Weights of a small class-conditioned image diffusion model: num experts 32.
Rows from expert 31 of block 4, named by matrix and row number. Rows with one number belong to one neuron. Each number is 128 + 32 x the weight over its row's rms, rounded and kept within 0 to 255. All counts start at 0. Numbers have three digits each. After the name is the row's rms in percent of the matrix's.
# up: expert up (model.blocks.4.mlp.up, 32x80x160), inputs 108-159
# down: expert down (model.blocks.4.mlp.down, 32x160x80, transposed), outputs 108-159
up.28 102:067127099139142128131128099141124137060124087119097173123157086124139145182187163132116121096167085149148108149149107135126116134110149146140100133120129137
up.29 104:094131094067112076138175110123141129149168091117103119067122131103147154181094129167110159136135125180113130165140114127131111098151107093162123044164176062
up.30 092:175143102127090093187106099111111119102086089159103124082133181139117208183164128161099141086069081183120149122117158130102159147088132055115121122176132064
up.31 100:141169118150159104147062148120166130135179143226150124097162164127179070186166133131144098152138070135129138153209096145113116115167109133138130109159133068
up.32 094:119099166128136151098149110106156153085097133089178110136170157081082169185082127161145161101129137092172147092169185143116157156074153087132117099115136126
up.33 087:135132137154150090150160139159149166177120131101124120185100164138136131000161113139152106093130178199126118182131102142120110133142134116113168221154100100
up.34 096:109123170156129161161110150110112168134146182131141156129142137106180146177153135126095136167101175073181095120168134142112123132161167063146132141176191131
up.35 084:143123090070143158168136152127064112121125115187145095085179089102133112144144099083153085100156110199121194148109148120105149145137114095128086137088078145
up.36 082:135125161127140144119170128094122128129148168142149221114121129129104076206119211152119126143122144101133137062115130151198135096054138100158121067104163116
up.37 093:098170195166118089122072188112136145109131107140129129087133114176128185191120094150095117159119079159162125116107119149122142096129150131140125148078142124
up.38 094:101174159150153145156128117074126150090144115117086166152130118134138143198136130165144092131179187076150122120140115130145149124142124160163087114122137123
up.39 089:119118112088129158138117150094140142052124106185114079073117140167111140207190135124129109133112152164167167100163173153149169151124149159172105090126082116
up.40 153:152153104158129146128149144133072141129101047042157134084124169158042115152103111127123119111109187182090137107151132124124155110131178103135158158138079087
up.41 100:125158147164127127137100172099174102097166121169135106195146089123194132096137107142133119105189100116094198117163136124107155164188124130148125180147133086
up.42 073:090127175068110095164109102112076083097078106128139111072129141127123122120090153078081105109156146141105101095126114068111137110140080126104130083120113135
up.43 101:130091143104094134126187085082197104087125167165142169138124126177153131173072143126140091153110154083116117105134149128123132147066082158111073116083086124
up.44 096:168178071098113142134119134112154188104108170160123137177153140136125179168144124145145130147125109127113162113137130137130153108108081136102127224117116126
up.45 099:198089094147129091191140130131138130082150120203095128141124117084092135157167111161109118099118117086046142132162090129125092175176146173124131118104207096
up.46 113:118098142120129119114135077144102129142097120155121198113136084156107154177071141118124142166176194128191095133095159133121110168170102156158123146093145121
up.47 094:170092076108099119127066154103151120145110158099153101098116115083110139169162140183146116108128058190114118094091113165130056125106122170085131133058117091
up.48 085:096129143071089115141088143196146101137064114097110110092144140094116163159130073161108126122136173134139098077129154122074153125102143101119113085143119102
up.49 130:139088102099128097118163082216148140116173136064144105142095164145101165158197163137111160113103084181097089109098138121111151120113170170069142129075114094
up.50 101:137174150134102147149126131123160065161113109132109148113110108147114152164153133154130171157117121162107104135138179136173155102100139108122131156140107152
up.51 119:098084206170150199131122094060126146083053150135110166106144128132135133152123120114098094078157149145101165140127128125118108127142092104160176119106128192
up.52 101:120112127158126131121152133133161117127135113102131133107134133136148129119113138117156168138128162115109128141139155165139131139115151145138104206135130178
up.53 071:124161083149125107105132110142132099135110132131164130150115127147111088235124139119118105091182138118135172112140121118040098148164127102140149086126151162
up.54 106:126119126075120132106076183079143098153138142113109134139084120146210117113093134170119143173088110116133106077103088120128102072125069128133108132172189124
up.55 098:078155163041149115170156155125158136107151176123170124120126124129141189176128101134117176137095143180140156180154130142119116108143141175072154093172124154
up.56 143:143119144083202153121150141142112103073094147168128125114170051078140139149202133121114121110175113155140162107090127129146118195160080091151115131121101095
up.57 132:074120153095076158166093178046105121119134171166185158163165112137179121161128129133135131141105144135113160094166140133125146119158089100114118107155092166
up.58 092:127103141209179126113169148074135132117122159100119174110104135133065102186076062119108091181143129156136121121166109133129089120145094152162159128142116135
up.59 085:124133112187121111107162127205175185148139108087103188194094129131135122217144147116097167135132115054203118112131139142152125139145094131143139150181111097
up.60 106:144131105095156136111132148163166152081169167191123185155061095146092111169131118118147118123124145119146105131095192152117154117090074096180134081156122102
up.61 091:106128078114122135153129105169097104087149077089146095183170109132119118155135145169132163176160084098156118186148101129112138160116147144073147089119126092
up.62 069:137139094109123130171150137170121078110119107176138077110114166085067128126121142104136183098143141053149212142086118129141163178109144167096089096112094097
up.63 101:131113146124144131071117114087129132114098086195143121156110153179177110172143091169090158158154121100181142148110111139154084066110111108133208148121114045
up.64 091:072150122150120158111171071132108075133043133069124146109141126160093119143142104083159113113152188129129107121083114093126160115084107113122163147114123168
up.65 093:162126134102151180113158139169067101089103123140145168086130147156108126182139053128107125130153200096114058146081080134118159152123139093111095138103101109
up.66 128:022135129182183165134177106097148114044106132158138136191137149182166137149078141120113107127190133113114112105183130151125115087111168158107105112094126112
up.67 094:131101149204122082092149118064129135095117114105058102149095173152155120180166035156136130134100159052143099165069119149140120203111114129133125081122094146
up.68 096:122080109121134115062134116136105133118104085117139146075163118105094124175109134151107067095144146084119130112181092133129130178118038160118157138128140108
up.69 088:171118080099138082115100151146113070156151103113112093105114127093101150153109127162079117146085126207098158142134137125111091104164131148122126196133159107
up.70 083:093120133078109083103131108188105097131170101078137066109079134159109148123105131107103154160118088145120081084071142090104156097158178123076120086142177110
up.71 130:164144123125175141116129122152129125125185102155109170105138088142137122153169168137096112152087084171148165128136123128127150148099056112177165125170144082
up.72 098:053141156107156146114143082143154179106071075144127133140188134146138133133160186125164115108174085076137121074136129138141151091085076104120112085111100157
up.73 076:088139117138185122084222078113111118114101153096134198128082090148093162135123135080101148108171122127145081092102122118125097127108162126181115145068112180
up.74 087:137095096110134077151149112217086117174118118139146105051077121090110141158141124159131078073156094103127098149152132134155113110163138157079121174096092054
up.75 121:114101135080125135179094126072095144080137078168118074069158123121120174163098053129205125102076165143147168179180131128107089099141119094095093096188174122
up.76 143:124110139082128076124105110098115131153066113147081074106138084117090122155128110128168111109141106137115105110092098110137098139150081150166083150104108150
up.77 073:163147115191139082072167094157122068160167105100132131203106102137116138122112171113093177165082166043131101188132126089093140122132119110131164048118158108
up.78 093:157139155097108114146132197076132136169154148171076180154142067125177119144150103134126176168144121118209127134096132136121101075103194124172078134099153141
up.79 082:148088101110123154141117126124152198119108152118120166141151137121139043185123119174095119100167134146069111131164146147047091107035109162112109138131122167
down.28 119:108111142130079118123160126137155161125142162177138186103098128091131119099109098126105114112089214122137158120195184117138135133133146118123097132102057129
down.29 126:066109150150103068143119121104081135077197089103096087139152149124129145128152114114092122155134119117174121078171147143126104089148132171114097136195050132
down.30 103:190131136132181121107108102075140128145075090076111104177105163130094144145060121126123146101187119166135111110118062116132169123119106113093130155139090129
down.31 116:129087176131139124126119146110097100097167063049109137101081138128173111132118105157099144119101207137082067132205147126161131081150102095127100143181114090
down.32 106:093133109077158180165170076140117086111077111207166089126083128109127126134124091101055121128094084095154127131148081130137128126078139160112163114093175165
down.33 052:117157132149131133148111113165154179151105120128103136132127086109136122255127119107043105134164158100107120147100120186205108116141095129147120160107118127
down.34 109:127175071104123178129146156209132105089082151174090170076125146119136106124176129160158142129185052115143165157170152127172112115077150146175126154141063129
down.35 076:107141131129104109109136106138130187118147111132158148125112128142075138209106078178082137090131140132061092152195145128186129120131131094153142138113104143
down.36 091:115113110133115168150161131147112028121132139076114192156157130149134112064161099120143137107139121100164096164125104144000132105094188186165117133126116135
down.37 108:086116093116148076125169191154116123135109118127117154124143168168164189119131181120172124178161186187170173114074153142109105111125155089152135127097130139
down.38 077:104099121120114146108131135186152087170132131148080173153153149132153096102107152076047098110089117094110159131156097085128154130186169122152109124129122114
down.39 101:111128073146099081082110181126144088098098130094181093154112092117099171068128071157135084103122110162094093150140106141100131079152109170113162105123153121
down.40 136:155094138094134149139133146110184154119097061204151134163134195150071144152168169097108129112158084143093133151161113130101156106129194148140151100149164094
down.41 085:088157114100133149152127156162123152128153177073158148121120120142167141211147158106078161127105142115118092128168112255129111134152109131168117144164107120
down.42 060:128133167120120155149122136113095255142144130122117145115154119130137123173134147082107129137118122103160127126103139097145132151128145126124106113143144094
down.43 099:067143082139131147191139070111160170171084162108158164085097103138109112132133093121113123151149218103151141154103101102158124120128091141093168144056125194
down.44 108:162099189132133131107154133156117152157100122103091130104114144123182120089107112127133110121146154160159123133116108118090114135105117141090120063102147111
down.45 106:139161123092119066122108103112185179070141118065115095152139173129126159144030142148135142058102133107120141106074145125152109175183155159109180064124130069
down.46 113:151152090130140116172159090122210136084068118129113149136141114159089110146186124085125138161105086087126172175098127133141143169139106112173091150078116122
down.47 100:156146153161149098119118124060101115104106180144139075134112088085111146148117118181079144129145199145116151134128164156110106145117104049077129084108127130
down.48 092:151157160126094168140140129123158112064174141086186150120159079136149056103161136147168126157130139139141087087107155149193135169104149156189116090149077155
down.49 123:141154141154130085139167094035095142132163124178133095111148120146078165176067063124171104122086168153137163161097132142126138111112178103070127121069149092
down.50 091:131132160138120124162112144125108250129138121124139120106111110120135142080126127155191121164136139147144094130111149120075117157124118144121131131148097141
down.51 093:113172092094087170146148125153178185175079153083098137125104152125111122194187160112194134119108060083151067168152127150117104149112108171128149109126157168
down.52 088:154113115117129112120121133095095050121131142107107131130125121113119135028133109141147132126115134160135132123100131068000110141105121150143152074119107140
down.53 079:115099126134145081108082178166062153110083135149096149117146122128145155000104116139153114096158151136109142118130174134212123111133138153146172159159139087
down.54 091:137118141089156115073130128080141181093144117099138101155122136056077116163142118148057155092123089118112087101139084160097142176139152130133140145123170138
down.55 113:076139139139142166155112134130132130174170135184138081164149147174102165110094173117118114132170136082164057108156099144155168110142155127134137186163170182
down.56 133:121151112178052172136124135121165160185062143101115112159130062088154150147081125094150151113087144174115120156077127152144101195143072146150083149109146097
down.57 143:066149101138188185111078159207129158135140153079177121086099122140191074133166146082119180160141110092116125139174155121084150139131085114102106160146165188
down.58 082:087126139107110101196130115151112151126125116159109117160132124138115104179144163136163153146081155117147101060119163067133098116143091100163176101130126116
down.59 105:107109144127183142161111121092105043111137109194144179115195182138165124069148152137151115165121167092143149132130112129104150116095094097139181141130161084
down.60 118:176106169157104096178174124106097125152207155069135179104135108134099110138150135101120157147127116065122113152117072128113164139143073183203110128180098104
down.61 082:126135091140133101149130172164139106186122139176122076112137137146156134118136154159190127137114118138136148133159108118141119112156118119091081101122159122
down.62 071:080103075126109130154116109188112118148140123125108126142149085134166173194145089113139113150134133136136156186131109129063062114174056129145165086117073121
down.63 092:147122116076122142158106108171078154170139085100153107112171135177142105115082171109171135118146130060127075155140129164072074099102096150154115144081136082
down.64 088:122119108105142133141174087102158033105104136170147135143134142166088132180115131094031157146120082111123165142118115151222164105101142134085124150120148156
down.65 102:103146155118125153114164065103192131133202162190145170127141135172093134140062164103123132108063146138132148089052154131131173109126125094107151125107098140
down.66 106:069123138094079158173152105147133178171112105098137147097115152180138156203152053088118136137080107053097123161161127153119131122137154126136083148098135148
down.67 107:158129093088132143104132169153132134135135156156059089101135126115075127120155125148130127136125100126192166076115131141074129116178161167099184159158136145
down.68 108:174170178098109142121116105116087164141134080150189124101129118158070087130138102113175220098081176193047144086171158118114103139149052108121125049129159090
down.69 100:157108146168140105094122117137136085149182129134140127102176116139137169105145089055200086139155121137162122080125119071065124099093153114126107069116129113
down.70 065:131151138140105125131136132173174181097078144087125143110097133169148140251104129129183127123139107152119146136156179093140102116098099137144096093097124173
down.71 127:135127138150086135178129113128162160107184111129152169133112127142135099167147073144141121168164190120120092113099148146131167171108067113182196138168087116
down.72 084:136159157151145095166131142156150079113159142113139080112156120135178120190098152112117129107129163169109100094110143124075065125124084093156092099109089104
down.73 076:152132126131161121094073157128143188107183117107145093155140124092162109175154136106169135146145145140138074070112125111093103132151103148135134140160135153
down.74 084:195198112135128143125104162160157189121159115142120073116142142105095186147140103158116108124144114155083095122204183151073064157163123113103134119112091081
down.75 102:110117109158118172065111145160148167160119089071110079172150112106169177183134180117056102104155094129095115069179114167054099076174126154080132175199092101
down.76 137:100152127155123050145098128136124134086056146097092075156107090114106135113124118098105137134095155142162144138074142134163065141158076096130128099112139161
down.77 067:108093122125124168107140132150102178169103140147109156123141170137148123186117140076164144094109121177107094175106110049033134143119190139130111113154158139
down.78 085:127082126074127133164085155150135108089154146133113127104170137148191123201144158126143105201096167142062134174058124100134142158140159100182129170089084149
down.79 080:127107080144117148138089134123152000131141144126146100150059104096131149088141117159146140094087148126141122140143123132255096120153121144133134119102154155